{"model": "audio embedding model", "dataset": "strings of digits, spoken by a formant synthesiser in many voices", "embedding_dim": 128, "norm": "layernorm", "activation": "relu6", "wave_strides": [10, 4, 4], "expansion": 4, "optimizer": "soap", "beta2": 0.99, "beta1": 0.95, "precondition_frequency": 16, "one_sided": false, "adamw_lr_other_params": 0.00098, "lr_schedule": "cosine", "final_lr_fraction": 0}
Rows from block 2 of a small audio embedding model, named by matrix and row number. Rows with one number belong to one channel. Each number is 200 + 40 x the weight over its row's rms, rounded and kept within 0 to 999. All counts start at 0. After the name is the row's rms in percent of the matrix's.
After each channel's rows are labels from the 100 clips, of 14976, where the channel reaches its highest value: "top examples" is what is common among them. Only what is clearly more common there than usual is listed. The data: strings of digits, spoken by a formant synthesiser in many voices.
# convs0: expand pointwise conv (model.blocks.2.convs.0.weight, 768x192x1), inputs 0-95
# convs1: depthwise width-5 conv, stride 2 (model.blocks.2.convs.1.weight, 768x1x5, trained with AdamW), a 5 kernel
# convs2: project pointwise conv (model.blocks.2.convs.2.weight, 240x768x1, transposed), outputs 0-79

convs0.590,099,243,195,199,244,157,157,185,180,98,215,253,134,186,244,168,159,223,174,260,212,167,130,245,157,260,308,199,165,160,145,266,168,169,305,179,207,227,217,210,263,248,167,133,173,174,178,209,105,254,229,236,234,250,179,150,206,203,185,181,175,168,253,191,224,238,216,231,222,170,166,210,163,261,166,157,231,197,201,218,123,154,195,239,234,197,202,238,165,225,231,187,193,221,148,208,239
convs1.590,134,251,262,233,221,205
convs2.590,118,184,130,209,268,235,110,243,210,230,188,185,198,164,197,192,116,233,206,189,241,173,214,193,171,179,195,203,230,224,221,251,191,183,193,185,213,206,164,220,144,249,201,215,223,170,144,288,229,165,228,239,153,148,210,135,246,96,232,215,225,181,199,183,169,205,182,220,211,164,194,282,142,248,182,157,114,216,265,243,175
top examples: pink noise

convs0.294,116,196,255,213,153,261,182,266,216,173,216,245,217,174,175,104,150,177,169,218,220,265,260,201,167,184,235,240,209,228,142,157,234,234,165,239,171,229,157,147,227,240,207,182,196,191,185,236,204,268,210,192,177,246,135,198,190,200,178,247,95,206,221,224,192,123,158,268,125,150,239,223,294,207,195,226,189,211,297,134,195,255,213,272,192,147,198,212,226,169,221,184,172,176,156,221,141
convs1.294,122,156,148,155,172,176
convs2.294,105,181,181,218,193,216,249,230,240,129,203,184,211,119,182,168,218,177,192,290,213,203,276,152,195,181,163,234,199,118,252,177,184,195,182,190,235,183,184,262,201,192,186,203,232,145,293,230,230,277,224,197,239,212,177,246,181,158,241,161,267,226,218,178,213,190,271,168,163,158,205,160,206,209,191,128,166,217,174,148,172
top examples: pink noise; white noise

convs0.594,107,183,223,135,169,213,210,212,206,163,196,226,186,170,126,243,118,224,149,352,132,219,282,220,193,239,156,157,216,190,180,293,166,198,111,198,211,196,169,160,261,222,186,254,270,214,208,218,150,249,218,161,174,184,199,237,209,164,181,195,241,158,171,217,248,252,223,224,176,240,248,248,243,208,109,220,195,165,240,220,209,226,256,240,156,184,180,218,213,160,99,278,235,173,143,240,196
convs1.594,086,225,172,173,124,205
convs2.594,104,184,100,177,85,129,266,164,211,167,235,224,274,172,138,164,246,183,211,190,201,283,252,174,189,186,279,201,217,161,105,215,158,167,156,205,202,189,147,243,234,140,221,238,203,161,288,192,130,160,205,224,194,220,209,181,209,192,201,313,188,180,219,282,242,196,218,207,191,166,219,129,183,252,206,166,126,231,258,163,191
top examples: pink noise

convs0.248,135,231,206,156,293,237,235,204,274,287,193,206,189,205,197,156,197,143,174,196,232,181,223,172,256,164,234,212,228,240,235,259,131,127,164,218,221,159,246,145,200,172,204,223,144,137,264,156,129,151,211,199,87,212,237,269,184,255,186,161,144,190,227,336,239,299,197,260,201,169,194,210,198,152,246,221,216,193,126,171,183,155,202,227,222,216,143,234,231,165,170,248,152,155,232,199,210
convs1.248,103,201,233,135,245,173
convs2.248,118,228,249,243,220,160,167,147,228,190,195,212,245,189,227,206,213,174,154,186,268,151,146,209,279,204,188,158,195,166,161,229,200,199,191,255,249,203,174,215,236,274,131,170,207,179,186,169,178,259,148,226,212,170,219,198,224,229,217,220,197,196,193,225,174,177,312,275,212,144,86,191,210,206,164,249,230,162,263,219,227
top examples: pink noise

convs0.470,091,177,207,214,198,164,130,195,204,154,252,174,162,168,266,184,162,172,218,249,176,271,230,199,218,190,163,163,283,189,159,173,155,166,288,211,160,92,216,162,139,187,197,189,223,167,229,161,172,232,204,194,130,213,205,187,223,167,201,198,160,238,241,193,314,179,183,294,219,177,89,253,186,185,220,210,239,158,172,182,177,250,247,144,159,209,156,270,180,208,197,261,186,206,164,200,236
convs1.470,042,188,224,267,163,238
convs2.470,099,199,139,74,265,137,223,235,203,239,232,147,248,191,216,188,215,213,249,224,151,213,225,182,202,166,187,239,208,183,140,139,177,189,144,275,252,211,201,160,246,204,174,216,186,126,221,202,193,202,225,253,181,285,166,145,214,266,159,139,218,177,211,170,261,191,197,228,244,161,262,216,225,170,270,169,205,213,231,211,267
top examples: pink noise

convs0.378,085,238,147,183,123,233,169,175,225,222,191,203,307,183,229,212,229,179,279,179,208,148,138,217,213,164,148,144,240,235,209,123,182,228,169,201,133,195,164,224,162,121,212,178,218,197,216,187,191,222,203,239,198,235,168,239,226,282,146,265,243,196,244,202,302,158,232,214,231,232,241,268,211,156,206,159,138,233,162,204,279,218,148,201,155,111,165,167,117,144,170,153,173,175,213,206,200
convs1.378,146,216,240,239,259,234
convs2.378,112,244,180,149,204,241,238,299,276,166,193,220,166,245,226,269,149,206,232,142,200,225,209,184,203,233,208,221,164,246,163,111,168,176,235,176,141,207,192,240,191,174,287,229,227,147,141,176,215,233,195,179,261,178,175,176,208,232,171,187,167,279,235,147,214,234,253,190,181,226,236,231,164,213,307,177,213,221,217,208,194
top examples: "three"; last digit: three; first digit: three

convs0.713,095,166,206,170,158,211,170,192,195,268,191,172,194,210,132,120,255,180,185,212,226,194,187,169,181,205,175,213,185,223,164,164,244,193,250,220,176,117,275,170,188,250,162,123,154,233,191,204,213,145,261,185,209,207,210,205,169,233,271,224,215,229,155,167,238,236,164,185,201,196,193,252,255,150,212,142,201,210,229,179,207,247,219,205,203,181,189,181,272,198,175,188,200,250,181,230,179
convs1.713,126,145,138,185,178,221
convs2.713,098,174,159,180,164,220,147,215,122,153,188,145,205,268,244,233,138,242,190,239,197,146,264,163,204,200,266,149,117,217,187,149,210,179,200,225,173,153,171,147,220,172,315,222,142,156,160,141,234,218,194,175,226,136,220,253,192,149,198,190,139,220,201,105,239,176,184,208,165,170,287,249,228,222,194,212,234,209,104,250,115
top examples: pink noise; rumble